From a checkpoint of a small image classifier: patch size [4, 4].
Rows from block 10 of a small image classifier, named by matrix and row number. Rows with one number belong to one neuron. Each number is 500 + 40 x the weight over its row's rms, rounded and kept within 0 to 999. All counts start at 0. Numbers have three digits each.
After each neuron's rows are labels from the 100 images, of 14976, where the neuron reaches its highest value: "top examples" is what is common among them. Only what is clearly more common there than usual is listed. The data: simulated stained blood smears. In brackets: how many of the 100.
# fc1: MLP up (model.blocks.10.mlp.fc1.weight, 1024x256), inputs 172-255
# fc2: MLP down (model.blocks.10.mlp.fc2.weight, 256x1024, transposed), outputs 172-255

fc1.240:406470521495584527521456523493449516530496513448487490421538531566481459467474560548494466486504492526532495491532443529502544409451469469495496449580525479425547488466535495483464519570500465438520515450510474496527513501523514507592429520489559487523
fc2.240:527448481493479474511537529464529495547468540474502554525489510506483546558483489461569515502529524494508470470439446531548490513530489512487471512518465576504493512509507497463543527375540557545545504462528555522543478535453468508472478452564495485470
top examples: ovals (87); crowded (75)

fc1.433:508506578519532503470401499578500469462452450459513529468512506487524433495428563513480546466549508494474457512477490490531470481568479463444457496448544532541494470558549503449502542526555512484528466496508474455516451592510523481509536466425550462478
fc2.433:476442409467520475514510496513488495513515472482461502484471443467538539531453512515542562598474508488450527486476480457519501490470457505509443507518465425465503511534593433453499471543506453496511522534562465546494523496453411429493455492616547491520
top examples: kidney-shaped nucleus (100)

fc1.709:500478560489445456529467543485518511519397492463495532495482510474495462443488432513557471519503571516541581501536486501512542446507442480450561515450524552534476539430524505538525522553481491488520489493440519532470554478514456482528486534545524508495
fc2.709:399522538522499562464527546451452470514522509465484491542570510493540564459493545568467523548518467482422517563482510578503514494430525493499444480487475536463510469434480547477508491482523493460492515484472531454534475476551502505447550567490492476481
top examples: kidney-shaped nucleus (71); target cells (46)

fc1.8:454427495478518468475485573508466498515477514480534489554555528550364504487487520470534539507410502561504546500542463442562544515487424513418490510543522509435529545513495496484445486563497400517459504471477554490460551548500532518531488477506560491527
fc2.8:587482553529512522450455490494497495539563519476509544505506474504501417498494496488524505547492510498468470521506468510558589507550516475537503459508536445542449522475527529470510505526489518464491535467513473490529395584544481501397539463453550507509
top examples: band-shaped nucleus (100)

fc1.178:573478485465489502512537440567441507486478489384616480461519568525475505589566469525554453486535569445608490541475451519474529447461444506501513461513485519523472496488447478624474508487470477472474548523476534504524433485562511515571528523511494514497
fc2.178:517467473570448435451494436464497422482505536581442527574537533492497489428435453500446525499472470507420528532554514502517476521527471470439503551451515465464477532430495503386577574517569523500485443475530458473515558518476452429530492467490484492511
top examples: ovals (98); crowded (73)

fc1.690:472506540507531491531551480438509451470534461500517467510475487522461478491495552494530453547515516502519489437482453489514495458507450515472498569547503554404520542495472476437536477611483461524541514519519503458531515447541478467494447567513483503487
fc2.690:448494554507489508499556484512540514477531486529553525469471513523498500478426477421462498464500513427486488555507536467488504487449558470487560542451520510581418424454442494473455482447505561468412418470487540486447509468510508601529523463477416444501
top examples: round nucleus (99)

fc1.535:517498473486467483455533492497390470533441515553520482483560515449522474501628581433534514528429523485468524501493454525457498506473465477556475567468402480500529549445547450582399499587525533531518452566477580558490492484487490532501475505532501537456
fc2.535:541516529493480531478457571490539532534535481510477503484531504559482512531404511568473497474577486541520501535491505503499456510502494520491470534474526442460458502485473495414476499435472430503466482506531458510477564526407491540520480462467504410485
top examples: two lobes with orange grains (40); spiky cells (38)

fc1.385:530519447550496533502474405434526497481469504516494501487535533507512477454470511474510511496526513470508502478585495424438470536495552442414478577471511475454498489510464500584504444450502611444532478530523488530538562467501513497444492547425573483565
fc2.385:439494576472431552510494614508491494480483476448514475501477469501502541487487558502523435431528493548563526515500524526467463472500465471527473475453440463510509471539531440462524540470486426547532490511465529443516487550480469551566478470502442495437
top examples: crowded (66); no large cell (33)

fc1.402:495588500500515508516564491494490480493574501471530503533503527518474443509563494456485464479512506524489432532470509573488493502550508580492441506544527500444463536484548567462512473457482496437499512524464539522505589429498481453513506431526508528464
fc2.402:438471568513488551486456498508545488510470520502409478458519442469476494485495454544505556495519528487500573498465462433516485494516480413473490458491435487498489464486490428440417502540477530538536514539504490505487386511575497502505484517551502477498
top examples: discs (36)

fc1.538:471466492517552482447516522453484431449476501496503500496537622506477486404478457469466505556494402495493480489460555474466499491490516526500468448483515498553421591553445577446490463521473505466517525428530463513457491453421496537484498482465573506500
fc2.538:505475475527482534581537461548497543500489512423484500452425457526482503525476522440571532418479488451529520474438473533452508510512504556434542525537494514555556469455564453467547483420490486518521485536452507473482506512449411478455489497514484521566
top examples: discs (82)

fc1.306:501485531593497481512466467503515481462524544514485503571524493539454499559538517554540495490549396490505564494542493495446493582483447499567440482506448554626495480512492495486473423468541466552554483523475482507431533477552532400511505524544481516498
fc2.306:521533482465452518507486503521500480524457465482481522519492475460539504447423501518488482508469578495515462460485449465496504534553482519487523568535515477447540529453501407470519554498518493537425536539578560475553488519453511564555441503484572505492
top examples: ovals (71)

fc1.260:398450526526590483478593514517490458528486472531540499427548502547588550503460492504516457414528488629469518494498553433420575482490513538509439501463574436438522472463480508546529464524416467484489492562395501483460464405513525450494502458568480541455
fc2.260:630576428487472442554479485509488509510541446468493468551521491421448468512523536455492526545457529471567452528543485509483469503506499493522502508555471455458497488550537497457479532558488529505518561452546493455511554536544487528487456529491557476471
top examples: band-shaped nucleus (88)

fc1.639:534540504499470494552564512515523520496493508458493513589539502510509435556504524426442457502510494522481574468469523452542494570533441558565475540506510525538505496475503489441525497471542494410455551518514494429518515526467546424497549462515433537514
fc2.639:500486478524459491508529539488519425532507539535521529492517440494510558484466417506494495500437513549452417499485508553373525479504476526461512540466398474531514466495628552491510467486473526600553421572541533543518438515501492522510463554512479452499
top examples: crowded (65); teardrops (56); small spheres (33); large cell: no large cell (32)

fc1.562:502464592523496466479482486483466464531460515502509506440512518507525549525444470457525459519462479519507487498498461523503540443487581501505516486491462525606377558461476560511438473613508538481425533543515484444501515514520529561489497476473428460469
fc2.562:482503476461506480502511509482520496431523513463541481487493490480534483444559501468495585581481558496466524493442542437529479514488467568544515516564503485494531440553525536449394562411482479469479474495518480427470505495490472535550429497503569496468
top examples: crowded (67); crescents (33)

fc1.620:544517548491478500569527573532496523480450523490514446466475469482492531475436534517538493516534429501550493587473459507482530463496564499558438508514588526527513555596525500466470442594562523504482495546470486458499498501478497537480488458451447499471
fc2.620:507446476487465495535459503487578468477509543493450521450498455431516504505498520617444553472475454481597448489521507486485508472540501532474516531492524487478445501526515492521521548495471511487466486471558554460444499458466550471560486516507553511451
top examples: discs (100); crowded (66)

fc1.564:487514524534510476515540420479443570511424464520479597444514439503578581468523476485583439527461525483530490556549458479479469486534477505532501470481512537542524544510508483588496564493469438490528457509513527541424503604511461537514529481504613505571
fc2.564:546503561516502463504486535499513522488568490485593473554525480496447448552495549566367567540553528531465550432522493512502510464463479488511520447490507500493502468479552500545505473569528517428567482521476486488571470458570494514463497476418545499512
top examples: teardrops (42)

fc1.151:467554462561488492498484515570445475546502518510529495507503482520396526545422572529466544497462511445482472410544507539495433520473548527546501457541512414432485541455545510558520459457501521531464546575498578466488471474465487421504556477513497534499
fc2.151:547461494485517509538498472455517531532517453499491509508433541540609480417516496479478460487495513490513499525462524436525538483515468482466509544443483583525499456471448453403469576538500432502519444421516474497513509473558493560566460488530484511516
top examples: two lobes with orange grains (44)

fc1.557:502408508488500503532480455565488502524482473439585491565415478511470533467570506528482573521520481543462540532452448508515581482456496501498512507458428472556532515528504455502488464512538478512565496481470483531518526491484531450505502498551489453565
fc2.557:523542540545516461464508502474540426487506511489374638474490531519545469559467445528547489546444493501447511492555571460496482475448497566529542462507500503462504497529499555509522536511508505468447451532596434509518594525522553495452530520490488498515
top examples: ovals (82); crowded (70)

fc1.239:492557488528444504563408420496478481458489473498562513542526514491438408510500502531597483528487500531444456507485514491441501515549480493547494483410510453576436560553435526458502565498513521509483472489460481478478512495481414482480481485531494444519
fc2.239:514476599494507480422478572507484502558541491488441508397508475525503504492440528506494569545450496488439559498531527518544566489491518534474569503572480469352508541480581444475471528493528444596493491502508545500526511503492563566539557492498503502514
top examples: teardrops (84)

fc1.281:492523506539507445492473557569465467495547466491507553493501538497408524468512487500475524513425448524499519515595468491544521456517450468469473500480487520516541508393553524444534481538527521530510501535444522485582479509509572555530579504493571496500
fc2.281:479490470469508417485470481498483507506506475529490533436477457561477560452502529532473492592530499483517491515446512530548525536447502531452473473539518456506524511538496520497565501537567508485494470388513471521512497545564516524471470554483507486477
top examples: band-shaped nucleus (100)

fc1.745:527491462555458509523507556450414523514508462474481496519477485475501524505503488545568446489485442558556525562530532438455500488572484514533529527519462564463450437425445455528458575497582484533512426553450528489492537533503507581512493464475468463488
fc2.745:522487511401515504497429431482450454507459477511511423511479515574547498492524469506508454540487572461411527480483548533509487503481513499519487471483549520505560524537609466468487487456495538488462515511476564484490379360445475489555555508568549478487
top examples: round nucleus (98)

fc1.723:521442443462478427491528503552449482540533538488517511492546434543432474527479467462456498483528506548481526441511547454513462472546528552573468426479547508453453495523447384473480493493474521474483513497520516512517495592440469422465488455463514489546
fc2.723:501539561535556518444477444514508535437582465494493432529458501513507548443545511522515522540530498451502490497492527519528483546480469444428510503528429534504511556514516563492510575442555475538497512542498493454484418468494473530542556462528480521501
top examples: ovals (82); dark grains (37)

fc1.305:500526498425535470472435446474510521499501479580494542505443417505522466538524485504541455553534487479533523542552476475588501531525492476531449530505461479484504497463507469460506510535426551525524480458458419475576519491566490464512545402558485467485
fc2.305:545488503519472477604457536473460522483522510444564429410511534539498548459488505503500544486471515475447557503478509566444440537524490539534464491514554523458458572528633495526482517551547463555477493507491522516488464470491521508502545545535433483523
top examples: teardrops (79)

fc1.85:497474475456477562481505490519515481465543483475591517520481463561502461484521592497473485493547535521538474543542486521519487473495505575430482502501509475508599577432537490476546503510500484467529497563548514548446511449416486492475547431518550495456
fc2.85:424473478545463416505454531520510553526440524505380550451513570474540497536482461523525525501530491401524487460521539433497561463484483393496577502482486564497436494522445491504494472487532497536505510460528543486475525522514466512536575481519463499501
top examples: crowded (76)

fc1.519:488460508479522500554432474467462541582470540471523569538499500480565549449503449464554431459464471570515506488528490455540469475462512569513522507423486515535526472600497582528490462478428576443469551407557446510511489432467605491525463566467443464511
fc2.519:450475609507461464508516543500435473467502481547477446485491477536482478539562475517437476567508514460491450493556475521451546511535511526529490576546504500454478457512466483481466478526447438530498503481472432524514561488566453487482468493482548496506
top examples: two lobes with orange grains (77); discs (68)

fc1.17:470460478404497528478545520517478462509408505497476447466499518513486526522487488491497537496472502537483458498434416462451541511512458539536476521436493503443502465528585525533493531578507458492547555490522503462494505490514536400555455469499507494490
fc2.17:477533431568502537439465481527438467469483536508524514481469484547378468487531488523479477477557482389532499446545528521581464553468548528447474456530599500393509528478554490498515525496527503483550512378486507529490487508531599535548452586501422553494
top examples: band-shaped nucleus (100)

fc1.424:530595556481520512522544578510496494487514574461456433531500447530506435524541482429474592452462506525515589470523468499515463492492402541423505414536496523551520547493564493526487487510510511463519437493459522465559501483496480499498508510539547526448
fc2.424:565510489484484507468490484511462526492497408486491465455532537504494481520467492552471406543525487488437463534570496483493476480499540498540514487550461512513445464448502484540517496458434443505407432527474549482481514549493409503507483513407465533522
top examples: kidney-shaped nucleus (98); ovals (33)

fc1.124:495552529532503491551423490472496515509530485505558530517568587477617489499544511451493423532558499535515521541504478464472429456476514511486425512470483487529518509531453533509470456442490502445562509512559528462477468540534574477487455526529490388489
fc2.124:519445571480477502467478575500487400506496499508356536548488459541527539514475461510613495546476494486484471466571497536469629525515537535506482496483497483432417479464562491441496518525559463528481522517468435574531594526504428548434490563496467429490
top examples: two lobes with orange grains (100); target cells (52)

fc1.417:528535499477459469504505468456421581519501513479548531484560489486534496468606502475581454450494491513487525477504565504543512536490528480522483591450438464412465502486485420589470434471488538492435475452415522515573533464510490487548509513456464551547
fc2.417:472496558527550506533462515507477471502439524515392427569488460485479540465452622541488476540502436517541460498529417442497526468438489520533480531459483426521455510516496468473465527556458426553521403469550542483485501481409484548553486458479498487438
top examples: two lobes with orange grains (100)

fc1.142:457588544468502513522479511553517509473488435461492567465538491536485418484487520505514602450530554481518479546474468519421485512563478492410416533435551524492525533522492491439490593519496544475463535526434501562510558585514456432539517483481574464462
fc2.142:584501443467520475462462477526500518530459442479488546580533444467517479457447500519510532544512542566455506536461502483638558468476484493537522543493532497395490535510527521526477535569448522514514451603475544477518499518476482497426464524458532538489
top examples: kidney-shaped nucleus (100)